Weights of a small image captioner: decoder width 256, 7500 steps.
Rows from block 2 of the image encoder, named by matrix and row number. Rows with one number belong to one neuron. Each number is 200 + 40 x the weight over its row's rms, rounded and kept within 0 to 999. All counts start at 0. After the name is the row's rms in percent of the matrix's.
# gate: MLP gate (encoder.blocks.2.mlp.gate.weight, 384x192), inputs 96-143
# fc1: MLP up (encoder.blocks.2.mlp.fc1.weight, 384x192), inputs 96-143
# fc2: MLP down (encoder.blocks.2.mlp.fc2.weight, 192x384, transposed), outputs 96-143
gate.308,111,271,203,170,200,250,256,264,192,200,125,200,227,226,200,162,160,165,223,200,289,200,240,207,253,172,175,255,193,142,187,200,200,203,251,250,232,184,200,200,200,191,101,200,200,250,110,214,200
fc1.308,102,200,278,217,200,200,132,171,197,233,241,165,264,200,200,163,239,202,200,155,188,270,252,281,200,123,291,209,200,211,200,200,200,200,128,200,195,88,200,207,278,304,177,257,223,200,198,179,185
fc2.308,101,165,176,200,166,280,200,172,205,145,226,200,176,139,200,227,200,182,175,136,200,237,200,200,214,176,200,174,196,200,182,200,272,200,200,200,177,200,169,225,172,218,242,274,200,172,262,199,167
gate.309,105,152,240,261,151,215,200,178,194,291,200,164,119,114,200,200,229,200,264,200,296,166,206,215,200,174,267,231,201,200,240,200,199,182,141,206,219,210,183,188,171,200,163,153,200,133,241,236,134
fc1.309,099,318,200,164,210,237,205,200,229,164,223,325,165,193,200,200,195,200,128,242,166,263,200,238,200,241,182,163,221,226,116,173,200,225,187,157,200,200,206,240,221,351,194,138,200,282,220,232,223
fc2.309,104,330,222,274,191,252,226,200,166,200,234,200,215,174,131,256,198,116,200,178,95,190,200,200,200,176,136,233,241,200,192,225,200,200,171,200,120,124,158,235,200,163,200,143,158,200,200,200,200
gate.310,097,149,148,154,200,200,277,200,199,217,204,280,200,239,245,200,200,233,232,119,194,236,200,200,173,214,200,200,200,200,200,207,200,204,200,200,163,149,225,182,253,115,200,158,227,200,208,187,200
fc1.310,105,237,153,200,253,157,200,206,200,173,200,303,200,136,277,265,262,159,200,200,169,175,164,196,200,150,170,156,126,246,200,120,238,230,200,241,200,214,146,271,279,200,169,232,200,253,208,163,176
fc2.310,106,161,251,147,99,150,200,171,208,212,276,214,126,286,279,200,152,240,153,171,161,138,200,200,217,200,160,164,288,243,200,221,227,238,190,200,180,255,200,231,201,200,172,190,200,185,200,200,163
gate.311,103,154,257,244,149,200,200,156,199,118,232,153,290,200,231,234,200,200,141,167,200,216,200,193,267,227,275,200,200,200,163,196,200,99,255,288,217,214,200,200,200,200,157,200,159,200,262,180,139
fc1.311,105,200,180,113,183,222,239,232,161,177,146,229,300,200,135,157,196,137,140,200,237,180,193,217,242,155,253,200,187,166,156,200,241,225,200,136,264,200,262,159,150,260,189,200,101,117,167,251,197
fc2.311,100,216,200,200,184,299,222,200,155,164,143,130,279,200,189,264,191,318,97,239,200,210,70,115,156,217,144,200,154,242,200,165,253,175,250,215,200,194,174,159,187,209,171,227,199,200,200,228,186
gate.312,113,260,129,215,273,205,236,200,111,228,253,200,259,200,119,228,200,138,189,127,200,174,200,175,189,200,200,200,260,256,161,148,227,250,246,172,184,260,200,200,182,277,200,200,162,200,131,200,174
fc1.312,112,200,250,287,200,185,143,239,190,200,143,202,200,161,292,192,194,251,229,200,141,243,141,197,286,170,200,263,221,243,190,152,157,142,200,151,205,200,200,200,165,207,233,200,156,200,226,239,170
fc2.312,101,200,200,224,238,317,249,147,200,183,200,200,170,137,162,242,200,214,221,200,238,211,200,222,140,169,205,201,200,173,142,226,200,155,260,200,200,296,93,200,241,200,235,202,132,200,200,198,251
gate.313,097,200,244,231,200,200,234,174,286,200,172,203,200,200,126,154,191,278,150,200,168,189,257,200,160,200,200,141,133,108,104,200,200,200,182,241,200,154,218,276,194,130,226,200,167,209,136,96,154
fc1.313,100,174,308,220,200,200,144,234,146,213,183,229,200,131,200,245,251,105,200,153,200,190,303,234,200,200,227,121,139,202,249,146,174,200,235,209,200,247,157,175,249,250,269,237,154,186,214,229,200
fc2.313,099,210,200,206,231,227,153,247,200,120,200,200,238,200,228,189,192,198,200,200,143,166,183,263,192,267,200,149,200,130,233,200,256,208,237,235,257,207,276,145,200,230,227,200,125,150,170,164,142
gate.314,098,224,285,262,198,200,261,190,230,146,138,200,200,200,126,200,268,200,257,189,130,200,223,215,208,244,200,200,272,141,190,239,181,149,247,177,233,168,257,106,162,252,204,263,167,200,200,159,200
fc1.314,099,200,200,168,223,119,202,178,269,187,213,200,228,156,200,194,200,248,258,258,152,238,141,229,230,188,275,248,178,200,252,235,233,143,213,174,217,279,237,165,266,153,200,175,200,178,96,240,129
fc2.314,101,173,200,170,200,232,200,143,200,200,252,247,161,307,234,247,200,202,200,194,200,160,200,172,117,143,192,167,200,200,200,200,174,204,270,197,200,137,115,162,200,200,214,200,200,190,262,200,184
gate.315,118,200,100,213,173,204,155,200,200,126,200,138,228,181,245,200,121,285,245,175,241,166,200,275,157,248,227,200,233,200,200,216,192,202,183,222,250,158,186,221,200,220,152,151,232,180,133,200,200
fc1.315,121,150,159,266,141,177,188,222,159,117,166,236,200,217,260,200,199,241,201,190,200,200,177,290,106,230,222,200,218,237,253,224,130,229,238,200,242,200,200,224,250,200,200,129,255,170,200,200,174
fc2.315,106,182,200,221,200,270,200,262,270,293,200,200,270,200,160,165,219,135,258,227,274,126,167,267,179,175,148,200,186,167,203,229,200,200,200,131,222,200,142,178,186,146,162,200,152,158,209,178,200
gate.316,094,200,200,200,200,237,174,200,178,200,139,200,200,147,262,200,200,229,200,190,92,186,194,161,160,200,203,247,185,136,200,200,200,280,223,187,200,281,200,247,314,200,200,121,200,200,200,200,139
fc1.316,100,140,200,218,200,119,166,143,200,184,208,238,200,200,200,204,200,200,200,226,200,213,211,177,223,200,279,153,200,158,328,200,225,213,112,155,183,245,213,200,200,271,200,200,166,216,250,155,117
fc2.316,094,107,218,179,111,154,188,200,242,118,249,297,200,160,200,212,192,222,251,180,161,160,224,216,200,175,264,200,165,259,200,200,123,219,221,239,200,200,196,219,195,200,186,278,159,215,175,200,185
gate.317,096,151,166,200,187,166,136,163,146,153,223,263,172,141,135,186,200,216,175,208,275,167,177,200,203,169,272,181,200,200,200,170,242,159,316,222,204,236,200,254,203,161,178,149,237,200,200,174,200
fc1.317,105,226,221,200,200,200,226,182,185,200,168,141,126,263,177,163,200,210,200,246,171,246,339,146,243,107,256,231,143,200,200,259,303,137,179,216,122,231,197,200,200,225,200,200,200,218,245,200,158
fc2.317,105,156,196,200,146,200,211,200,161,190,253,233,188,200,270,200,267,147,155,200,246,256,276,232,200,115,212,200,200,200,219,197,200,200,311,200,200,200,139,200,151,237,153,165,238,178,200,200,212
gate.318,097,194,254,222,200,240,207,178,252,229,200,200,214,258,200,176,205,260,163,184,186,134,209,235,101,245,162,153,233,222,116,151,200,200,200,245,161,200,200,171,200,200,200,219,141,132,242,179,200
fc1.318,094,200,123,200,176,200,205,169,200,156,156,173,235,116,235,134,200,200,200,220,225,172,238,268,233,170,200,255,174,264,260,164,226,164,200,258,194,200,200,234,244,221,188,200,145,149,137,215,283
fc2.318,091,164,200,200,200,255,200,212,287,266,249,202,174,242,291,152,281,183,216,200,200,200,252,154,200,200,209,200,118,162,231,250,200,244,142,163,144,127,200,200,200,200,231,234,175,172,200,200,200
gate.319,093,244,200,223,148,218,180,200,166,165,202,218,200,272,204,200,200,243,162,262,155,200,200,193,222,200,200,200,142,251,179,144,125,200,146,81,245,260,200,160,171,215,122,232,200,200,200,200,193
fc1.319,094,145,200,200,200,181,233,200,200,227,234,239,240,199,200,259,200,174,200,159,200,150,214,148,139,200,163,269,166,189,164,200,200,173,200,232,231,200,283,191,267,200,151,271,184,121,172,203,190
fc2.319,089,88,281,147,194,200,296,173,167,200,180,100,200,258,145,200,233,156,248,201,284,225,225,200,200,219,200,255,200,200,200,200,178,192,109,200,200,218,146,216,174,131,200,200,200,242,192,170,200
gate.320,101,179,238,251,152,128,179,200,199,208,225,231,211,188,124,143,158,174,149,169,129,164,247,200,200,269,285,200,200,183,188,249,200,167,251,232,179,193,209,200,200,149,206,197,162,200,200,237,200
fc1.320,098,226,281,208,200,200,201,200,199,243,200,200,200,200,221,200,200,187,207,200,291,212,200,146,130,200,149,200,239,167,200,200,177,200,290,177,207,200,140,149,200,179,200,195,283,108,108,108,200
fc2.320,110,237,218,200,169,165,200,247,240,134,200,214,198,297,152,155,200,140,156,174,200,154,200,215,153,156,219,188,275,203,206,179,200,243,200,246,160,239,221,200,200,101,141,128,200,238,300,246,158
gate.321,102,125,200,98,159,200,188,200,167,181,158,230,232,160,200,133,243,141,234,151,284,258,169,127,250,166,182,200,154,248,174,220,200,200,223,200,200,200,200,299,160,206,146,200,219,194,123,200,200
fc1.321,111,222,166,200,240,191,200,159,182,170,189,227,251,169,200,200,200,200,170,258,200,154,250,291,128,267,295,269,252,145,212,243,200,252,205,206,144,200,235,200,167,226,309,200,161,161,176,296,200
fc2.321,105,277,200,219,258,200,197,173,167,261,197,104,224,200,181,250,221,164,200,155,150,146,300,185,199,200,200,200,188,173,168,206,200,145,200,200,184,295,264,158,200,219,225,200,200,298,218,200,200
gate.322,099,135,122,160,223,200,256,223,200,131,200,200,200,224,200,118,202,205,200,203,254,201,200,207,233,176,234,168,251,200,163,161,200,200,216,189,190,200,200,226,222,244,171,200,168,224,153,240,200
fc1.322,093,188,233,276,186,140,218,200,200,211,153,183,206,218,193,200,214,175,236,200,244,158,256,200,200,265,215,173,200,200,288,200,257,104,189,237,221,210,200,242,251,200,200,200,301,200,198,247,172
fc2.322,107,200,220,165,225,180,179,214,175,179,226,200,196,123,235,211,200,200,200,186,200,316,121,265,76,200,171,246,200,222,252,187,173,237,170,200,112,200,243,139,199,200,168,200,137,200,200,193,196
gate.323,092,174,162,129,170,136,157,170,180,205,131,142,200,210,139,167,223,200,218,200,242,231,190,200,239,129,271,165,224,254,200,185,230,200,257,315,200,132,204,162,194,152,119,200,200,164,148,143,179
fc1.323,097,245,185,196,200,226,200,200,194,200,167,200,152,200,233,246,102,218,171,210,200,200,177,168,200,200,187,228,197,200,98,154,259,217,133,182,195,213,228,222,120,270,200,200,114,200,200,200,223
fc2.323,103,170,221,200,160,176,141,171,200,221,200,152,200,181,174,182,334,220,200,215,193,200,271,200,207,226,247,200,200,201,200,119,200,146,216,297,216,232,200,184,214,200,270,200,190,228,260,200,170
gate.324,103,199,201,204,200,150,272,185,113,200,200,234,274,215,134,200,200,231,262,200,123,242,234,156,180,200,153,200,125,166,206,158,214,200,230,90,258,234,159,200,160,200,147,155,284,217,128,200,200
fc1.324,107,200,230,286,200,296,166,205,200,140,209,200,200,200,291,196,200,171,219,200,200,138,200,270,261,120,232,156,181,169,240,258,200,200,200,261,147,200,209,218,233,171,144,243,244,301,200,200,234
fc2.324,096,181,200,174,164,200,200,200,243,229,184,200,200,109,268,278,200,200,200,179,200,200,200,176,227,200,200,200,200,166,157,200,169,200,200,142,171,183,200,185,128,200,185,174,200,222,140,200,153
gate.325,098,296,200,200,200,200,206,143,270,145,200,200,181,200,94,300,170,200,129,200,181,200,259,200,236,176,200,273,200,200,155,220,170,200,200,166,80,266,242,169,224,181,156,156,242,163,200,200,210
fc1.325,104,211,200,180,235,275,200,177,224,222,179,200,238,174,168,167,229,237,241,201,205,174,182,200,200,118,250,233,153,258,200,243,172,154,200,200,257,200,221,289,219,200,178,262,217,236,334,227,200
fc2.325,112,200,176,247,242,200,304,222,200,200,179,158,231,146,200,148,156,200,240,200,200,183,157,151,193,200,200,232,179,200,253,200,223,172,193,118,275,209,161,112,190,200,266,200,176,200,254,200,163
gate.326,096,273,111,210,200,200,238,97,223,316,171,200,200,115,152,178,166,252,165,134,200,196,200,200,101,200,200,200,157,200,180,216,200,246,312,183,259,200,200,186,200,200,250,262,200,200,142,253,200
fc1.326,097,219,143,171,238,149,156,253,112,200,200,168,208,219,184,162,200,104,200,200,234,156,233,230,200,166,200,175,223,200,164,154,247,200,200,200,251,200,220,160,190,183,166,228,237,220,200,148,194
fc2.326,103,160,206,140,128,303,209,237,150,200,235,196,165,200,248,131,200,200,199,123,232,257,134,222,202,200,166,137,219,200,187,206,200,200,137,196,111,182,216,157,202,266,161,200,247,200,252,246,232
gate.327,092,200,193,205,200,243,200,200,146,112,77,178,164,200,200,174,138,240,115,232,229,207,196,266,200,200,200,200,200,200,220,242,207,200,200,200,157,195,153,230,204,222,200,106,171,258,191,82,251
fc1.327,100,168,239,277,259,272,200,285,200,200,236,232,200,242,129,178,200,303,200,174,224,254,200,200,252,188,167,305,215,200,200,200,168,200,265,241,260,140,187,163,267,154,219,200,200,146,183,191,152
fc2.327,095,200,193,159,200,201,208,208,227,137,263,200,200,165,130,200,173,168,285,258,243,200,228,232,207,259,200,200,246,200,227,231,169,155,197,162,111,185,200,200,251,200,143,145,192,161,200,206,238
gate.328,100,192,241,134,250,174,182,181,200,246,221,200,130,200,233,256,200,200,133,175,166,98,125,156,265,200,200,226,200,130,153,200,200,141,233,223,184,189,200,200,200,200,183,223,192,255,200,184,200
fc1.328,103,172,200,235,200,191,200,255,272,281,200,187,244,200,300,200,271,258,135,179,189,200,267,170,173,227,200,172,200,233,212,235,200,247,256,200,200,150,200,167,200,240,208,200,200,160,246,231,200
fc2.328,107,157,247,200,74,200,201,117,200,254,233,234,267,183,158,197,200,229,282,200,225,200,234,200,183,247,200,173,126,200,201,275,200,200,200,144,201,189,225,200,164,184,149,103,255,200,192,200,187
gate.329,099,150,200,171,200,268,200,200,200,120,241,140,213,176,165,204,197,182,176,147,228,200,225,200,286,144,173,200,152,185,191,200,216,200,249,212,200,200,200,200,200,290,227,112,147,146,147,200,192
fc1.329,103,206,162,238,246,204,139,145,246,179,200,180,138,263,162,230,268,200,200,118,150,234,200,201,231,215,239,200,260,239,249,190,200,200,253,242,200,200,189,144,225,284,170,180,230,200,252,200,200
fc2.329,119,154,200,137,249,166,200,149,173,261,200,176,220,199,200,200,200,247,200,200,200,94,184,155,246,200,200,182,164,200,200,200,176,200,184,200,195,130,189,162,131,178,261,243,215,200,236,147,165
gate.330,096,200,269,98,264,186,277,162,300,200,200,243,165,136,181,93,219,200,260,211,177,234,176,200,170,279,200,232,200,200,200,194,261,200,200,286,200,200,247,229,130,200,197,200,200,155,140,158,194
fc1.330,094,211,137,274,200,200,140,200,214,218,200,200,213,147,200,160,200,208,126,195,200,200,144,225,200,185,140,263,201,200,153,205,192,200,166,200,182,200,200,200,200,200,205,335,200,236,187,200,277
fc2.330,107,200,146,212,173,131,184,141,162,200,159,200,188,225,221,179,205,200,246,162,200,261,183,200,177,200,200,229,200,308,224,194,200,200,224,218,133,264,259,200,200,200,183,124,177,189,200,150,200
gate.331,104,200,200,200,200,223,171,233,188,107,154,207,200,253,254,177,218,157,162,217,200,201,228,171,173,177,252,262,252,200,209,200,184,174,200,291,141,177,140,200,155,221,266,200,92,200,200,200,170
fc1.331,096,218,154,195,200,200,149,200,195,195,202,113,122,206,180,233,200,200,254,200,200,167,102,168,200,200,156,244,139,249,340,192,200,100,188,248,183,200,140,167,272,146,150,263,200,259,200,169,126
fc2.331,106,200,257,152,200,155,298,200,189,192,200,200,200,214,132,159,200,112,86,200,200,200,195,231,175,200,200,223,188,200,200,159,208,178,197,200,175,200,136,173,137,225,249,167,273,184,140,180,213
gate.332,116,143,200,200,172,200,200,291,138,200,247,222,230,200,200,229,226,127,145,200,241,191,200,221,132,193,255,169,173,200,213,200,232,200,256,200,236,200,200,183,200,240,110,107,214,214,254,207,152
fc1.332,107,225,178,259,166,224,169,249,221,110,200,216,242,232,289,207,123,237,205,200,209,200,228,235,200,200,193,206,239,169,164,269,200,200,200,206,183,270,243,145,255,200,251,263,254,200,244,200,213
fc2.332,104,256,200,114,183,200,200,229,219,211,200,130,231,159,229,239,194,200,200,200,95,229,250,200,122,241,200,200,200,219,184,180,128,200,247,200,235,174,248,200,120,214,238,254,200,193,175,200,125
gate.333,098,200,195,201,161,253,123,254,197,195,195,183,200,200,200,226,200,171,206,200,177,166,200,274,198,200,181,136,164,238,254,200,267,200,200,200,200,274,202,249,263,200,200,200,152,214,253,184,200
fc1.333,094,290,274,200,187,200,94,200,225,250,200,201,176,200,149,144,250,200,210,200,127,112,210,231,200,271,249,131,271,232,266,200,200,200,245,237,241,200,164,200,147,292,161,200,232,194,178,181,182
fc2.333,094,200,200,240,200,265,160,200,171,200,244,108,200,220,166,148,195,200,200,276,269,218,200,200,177,200,200,232,250,182,117,137,249,200,194,179,200,163,200,221,149,241,181,200,113,208,200,200,294
gate.334,105,225,227,200,193,188,217,225,182,197,276,200,274,200,200,229,130,218,261,189,200,200,241,267,200,233,219,130,200,220,167,199,180,174,134,232,200,213,241,242,171,191,99,200,200,200,130,200,200
fc1.334,101,251,253,200,200,200,100,203,200,196,200,200,303,200,225,200,205,221,166,67,141,259,181,200,223,168,192,214,169,200,200,200,208,205,254,58,174,203,279,176,185,166,188,259,153,200,200,222,134
fc2.334,105,200,200,298,270,200,243,200,291,216,200,200,171,145,239,219,213,149,200,176,294,200,204,191,238,206,243,200,241,200,235,222,195,228,285,200,223,200,162,227,200,200,192,200,278,193,200,200,251
gate.335,105,200,130,175,169,226,321,202,199,239,180,258,200,171,200,225,146,164,180,169,200,185,200,204,239,123,142,200,157,200,246,216,209,241,200,213,125,216,261,57,200,189,175,238,161,181,238,206,154
fc1.335,103,200,200,141,194,200,179,200,232,203,147,200,200,200,301,200,200,212,276,209,161,171,200,154,269,148,245,216,218,238,255,216,173,200,239,200,254,224,180,220,237,273,200,200,200,165,200,259,200
fc2.335,103,200,200,140,221,237,200,105,220,197,209,200,200,156,172,279,171,202,200,200,110,217,278,200,201,214,159,182,245,135,200,198,184,158,251,151,200,200,213,114,249,212,137,172,219,200,256,200,180
gate.336,094,159,155,172,243,246,305,200,200,200,144,289,186,228,200,159,241,200,264,200,200,148,200,224,169,246,179,156,200,160,200,216,154,200,194,146,229,200,200,231,170,258,200,200,260,283,188,250,200
fc1.336,102,171,200,255,173,200,200,200,256,200,226,200,271,262,200,206,216,216,265,240,187,200,200,200,224,219,266,183,216,252,232,121,138,171,200,152,165,187,182,195,123,252,200,200,200,240,130,193,200
fc2.336,098,203,200,175,200,223,140,200,162,200,134,172,206,282,173,229,263,126,209,172,92,200,150,126,222,188,134,189,200,237,157,171,181,144,245,200,200,247,200,200,190,269,186,200,257,301,175,200,166
gate.337,093,212,136,182,200,227,242,200,200,200,213,197,125,180,225,263,192,200,159,132,276,200,105,258,200,150,195,217,256,200,169,241,264,277,246,200,200,131,200,134,187,200,200,154,200,208,200,200,182
fc1.337,099,200,200,154,200,200,216,277,200,236,200,200,154,132,257,216,197,200,157,177,228,218,205,200,256,234,200,238,200,243,154,214,130,259,217,261,241,233,241,200,200,207,261,237,200,220,241,208,200
fc2.337,090,252,200,260,200,164,138,200,254,201,200,225,219,200,189,175,216,251,200,200,215,147,168,200,229,200,200,281,224,293,200,200,164,245,200,145,107,139,138,200,200,143,218,200,200,184,221,226,242
gate.338,110,319,198,152,262,218,272,213,258,233,147,200,151,143,200,200,212,276,164,200,194,179,200,200,144,200,131,230,296,200,200,200,200,166,155,263,214,134,162,200,196,259,200,200,178,200,239,218,140
fc1.338,105,186,232,228,245,172,158,206,200,201,210,234,213,176,200,268,200,200,196,200,200,167,171,174,225,243,200,273,211,200,200,112,200,200,145,200,235,253,173,109,241,203,170,261,131,189,245,87,151
fc2.338,092,198,215,200,198,200,207,200,218,252,155,148,128,273,198,200,213,202,200,163,155,200,200,147,200,174,221,271,197,164,200,142,273,92,200,251,231,200,222,200,200,289,121,200,184,233,250,244,235
gate.339,098,146,135,177,200,157,206,168,131,244,169,238,149,212,154,200,239,231,207,200,235,139,258,200,223,200,169,151,186,166,200,200,258,154,176,200,200,161,295,258,261,200,225,200,169,191,200,234,200
fc1.339,097,212,173,180,192,274,200,200,267,147,200,200,165,248,200,200,200,172,218,262,253,148,260,141,116,164,161,200,242,202,217,208,219,200,167,200,118,165,200,208,222,172,209,129,234,200,200,193,168
fc2.339,084,161,146,200,141,209,177,176,220,166,250,137,200,200,116,272,200,189,200,200,200,246,247,210,188,195,200,200,200,200,266,252,194,116,272,193,170,200,200,216,170,182,200,153,274,206,233,202,269
gate.340,099,200,290,132,200,200,200,200,216,167,233,187,247,257,200,124,68,205,200,160,200,164,115,244,138,200,244,217,212,217,217,200,200,218,240,144,237,200,136,224,125,273,200,200,200,225,185,225,191
fc1.340,105,159,233,200,200,161,245,96,227,234,200,114,222,200,200,246,223,216,201,201,211,200,273,173,130,157,200,266,190,147,200,200,195,179,207,228,200,270,200,217,161,200,200,186,216,121,200,230,218
fc2.340,102,223,204,200,261,169,147,241,159,200,251,206,158,197,143,214,200,144,200,123,146,163,200,200,215,218,200,114,233,256,269,165,200,225,193,234,200,233,217,131,200,200,116,200,108,175,200,147,224
gate.341,098,177,105,157,196,200,146,200,200,200,177,262,225,200,200,216,245,171,200,210,181,297,177,156,229,241,243,200,157,207,196,200,200,261,200,200,200,194,200,174,200,180,232,120,243,208,152,241,191
fc1.341,094,192,184,163,200,200,261,182,200,200,164,221,200,209,177,252,87,125,200,179,200,200,158,145,108,139,165,209,200,200,200,242,207,224,200,200,200,200,200,200,230,230,240,200,278,200,258,187,183
fc2.341,107,285,143,160,169,258,183,271,200,225,200,248,146,257,211,228,216,200,200,263,210,274,213,248,200,200,159,261,200,217,279,182,139,111,234,249,200,192,236,173,288,200,127,200,200,178,224,142,200
gate.342,098,200,215,281,229,172,200,200,200,261,168,245,157,200,160,200,243,275,263,191,171,258,229,210,251,201,256,200,200,244,183,145,207,232,201,200,181,132,168,157,135,200,200,200,200,200,284,202,200
fc1.342,098,184,200,202,200,200,267,177,219,306,200,237,171,120,200,200,200,200,200,210,302,145,253,200,200,200,220,227,226,200,214,200,141,200,166,200,195,200,200,225,215,239,134,223,200,182,200,200,258
fc2.342,099,197,215,200,200,201,149,169,234,200,200,200,200,200,261,200,169,234,200,204,200,256,209,154,148,260,157,140,158,222,163,184,161,168,268,200,287,144,171,167,126,231,186,200,200,159,184,69,200
gate.343,103,265,200,200,157,243,251,200,237,242,200,200,228,160,140,236,224,225,200,200,264,189,309,200,178,168,218,200,227,200,204,216,179,218,200,184,200,220,250,200,241,246,171,170,210,221,200,161,200
fc1.343,103,138,200,174,171,140,200,200,200,267,156,226,194,242,239,200,176,313,153,201,200,200,204,195,200,150,200,258,200,200,157,243,229,203,229,200,217,120,160,200,200,248,180,248,228,200,200,200,157
fc2.343,103,200,200,200,167,300,300,161,206,216,200,200,200,200,239,147,155,260,179,202,200,169,271,194,200,128,205,254,200,208,200,228,248,191,156,163,189,246,166,191,221,191,213,170,150,240,210,312,200
gate.344,090,198,200,203,200,211,215,233,200,200,175,255,200,233,196,150,231,200,139,200,87,201,212,200,189,137,232,157,185,200,200,246,160,154,297,241,204,200,200,254,200,177,189,228,230,200,200,135,199
fc1.344,098,124,200,148,255,200,212,121,200,200,200,224,200,179,218,271,155,200,225,182,200,210,266,164,222,228,272,183,200,195,172,241,171,189,200,169,190,316,200,182,151,200,239,252,200,133,177,224,245
fc2.344,104,200,284,241,130,179,112,180,171,268,175,173,199,200,218,200,157,248,200,200,173,243,221,200,215,134,200,200,194,200,245,200,200,179,105,151,263,159,200,181,162,177,212,121,309,227,200,192,200
gate.345,096,141,256,156,197,150,167,177,277,200,200,223,219,176,200,128,230,222,200,156,186,263,207,141,200,150,200,208,170,89,200,200,197,200,212,200,200,245,231,200,200,116,215,232,181,185,268,186,114
fc1.345,095,200,146,272,133,192,169,100,200,225,200,200,75,168,200,245,160,166,240,188,211,155,200,231,248,200,209,200,217,279,211,110,156,261,200,177,200,135,246,192,193,152,129,200,249,202,176,252,157
fc2.345,096,200,231,200,200,170,178,112,200,200,157,200,258,235,200,179,112,200,286,243,200,259,159,163,200,279,200,200,200,124,177,200,226,156,200,176,200,200,200,184,200,125,200,157,162,200,200,200,288
gate.346,098,166,152,200,200,200,200,198,171,183,158,279,185,200,200,206,163,244,200,170,234,200,245,246,200,191,267,208,200,200,200,223,130,200,225,250,225,200,77,200,201,198,308,241,200,320,200,207,236
fc1.346,097,200,200,200,206,240,234,239,200,101,164,238,257,188,156,345,234,157,200,207,200,174,252,200,298,203,220,200,200,164,200,200,238,224,282,200,184,229,186,200,160,188,190,223,157,218,204,229,200
fc2.346,086,172,261,231,214,224,219,259,200,240,200,152,234,150,216,200,172,213,170,228,200,200,187,310,165,200,243,139,239,228,177,184,189,200,133,128,200,227,265,85,270,146,200,237,200,249,132,242,251
gate.347,105,284,230,172,200,277,127,200,163,251,160,175,201,200,200,262,200,151,235,200,165,161,200,221,218,199,200,200,158,200,143,240,274,154,200,200,168,200,245,137,218,200,200,200,203,162,196,206,200
fc1.347,107,199,172,286,212,237,265,155,114,200,242,185,158,104,147,255,194,150,164,202,182,200,200,214,200,179,220,220,161,76,200,200,148,152,115,200,200,216,177,140,200,188,197,180,180,229,119,153,124
fc2.347,093,200,200,153,200,190,200,173,198,143,200,215,192,164,185,114,117,273,200,143,200,164,149,212,286,183,167,306,200,308,152,177,158,153,200,178,200,159,200,200,251,200,246,239,159,130,200,231,188
gate.348,097,200,200,200,229,155,226,197,239,200,200,191,200,200,162,240,236,200,165,176,200,159,200,288,200,200,200,200,245,132,250,177,200,243,170,241,200,200,200,248,222,235,200,200,260,175,200,293,136
fc1.348,110,125,185,163,173,158,200,224,278,256,234,201,200,234,261,133,137,221,200,200,200,195,253,232,200,287,217,162,219,246,139,200,97,200,166,200,157,200,200,122,111,227,204,180,217,240,251,180,231
fc2.348,090,200,83,200,230,228,200,184,205,200,169,200,203,85,220,200,201,200,200,222,139,195,191,200,205,179,200,258,200,200,200,167,238,173,230,211,200,295,199,200,239,238,263,200,169,200,200,183,200
gate.349,101,300,255,180,178,200,116,183,200,231,132,200,200,200,200,201,144,200,197,225,285,200,241,268,200,200,176,247,193,139,151,123,121,200,118,200,210,240,200,200,200,200,207,163,218,224,228,224,213
fc1.349,100,279,182,168,168,247,211,85,200,200,109,200,238,159,200,224,200,200,203,153,273,211,113,218,109,200,162,241,229,282,200,200,200,200,176,221,210,268,200,258,190,227,253,139,105,200,249,200,200
fc2.349,098,220,200,157,200,155,200,186,189,265,197,200,240,200,200,207,257,200,163,172,190,142,266,222,200,235,200,132,155,167,200,225,200,249,200,218,235,200,140,155,170,143,182,200,198,200,200,175,171
gate.350,103,256,105,273,235,200,248,262,223,92,244,209,165,200,156,220,211,200,155,211,200,200,200,231,181,250,285,119,200,222,251,200,159,200,183,200,216,136,176,236,258,200,169,200,249,200,200,188,162
fc1.350,106,244,200,191,200,200,292,242,194,190,228,200,219,208,159,220,243,200,174,224,200,214,238,222,200,188,200,200,200,200,198,258,200,229,200,247,252,209,231,186,177,312,200,147,271,200,163,200,200
fc2.350,100,200,200,164,276,200,200,200,234,189,176,193,275,163,313,126,233,200,277,198,274,200,157,360,187,196,197,250,200,112,148,206,200,199,264,178,171,200,281,190,221,164,243,200,197,200,200,238,139
gate.351,096,171,133,156,200,231,200,135,190,181,110,233,243,164,200,176,200,193,200,252,200,248,159,156,200,254,212,225,239,228,147,267,72,200,240,200,200,200,201,138,178,210,200,200,200,131,200,212,246
fc1.351,096,209,200,200,284,201,200,173,210,235,200,186,283,269,200,230,195,177,200,155,202,200,256,200,200,112,200,200,268,191,200,200,200,251,200,200,246,255,161,152,200,164,122,205,227,200,274,190,205
fc2.351,101,269,265,138,200,238,200,146,188,138,200,194,154,200,174,200,200,149,200,139,236,200,200,188,248,251,169,200,175,287,230,163,192,141,200,124,197,183,200,155,200,213,200,276,247,260,200,200,175
gate.352,100,330,145,200,299,128,135,261,174,204,132,200,276,200,255,166,174,218,209,146,162,192,119,232,220,200,200,217,139,206,185,244,195,200,173,200,200,200,172,200,115,245,154,260,239,260,295,263,243
fc1.352,097,173,228,175,144,220,189,181,150,168,200,247,241,126,201,197,228,173,205,200,200,111,212,202,200,241,138,238,237,239,256,167,140,200,157,138,200,213,215,211,200,194,130,204,200,271,167,179,189
fc2.352,087,146,157,234,263,165,260,240,257,145,208,96,271,228,190,122,215,160,201,200,223,178,234,200,158,209,194,287,199,200,267,198,200,200,247,200,200,105,199,265,208,200,186,200,238,200,169,200,200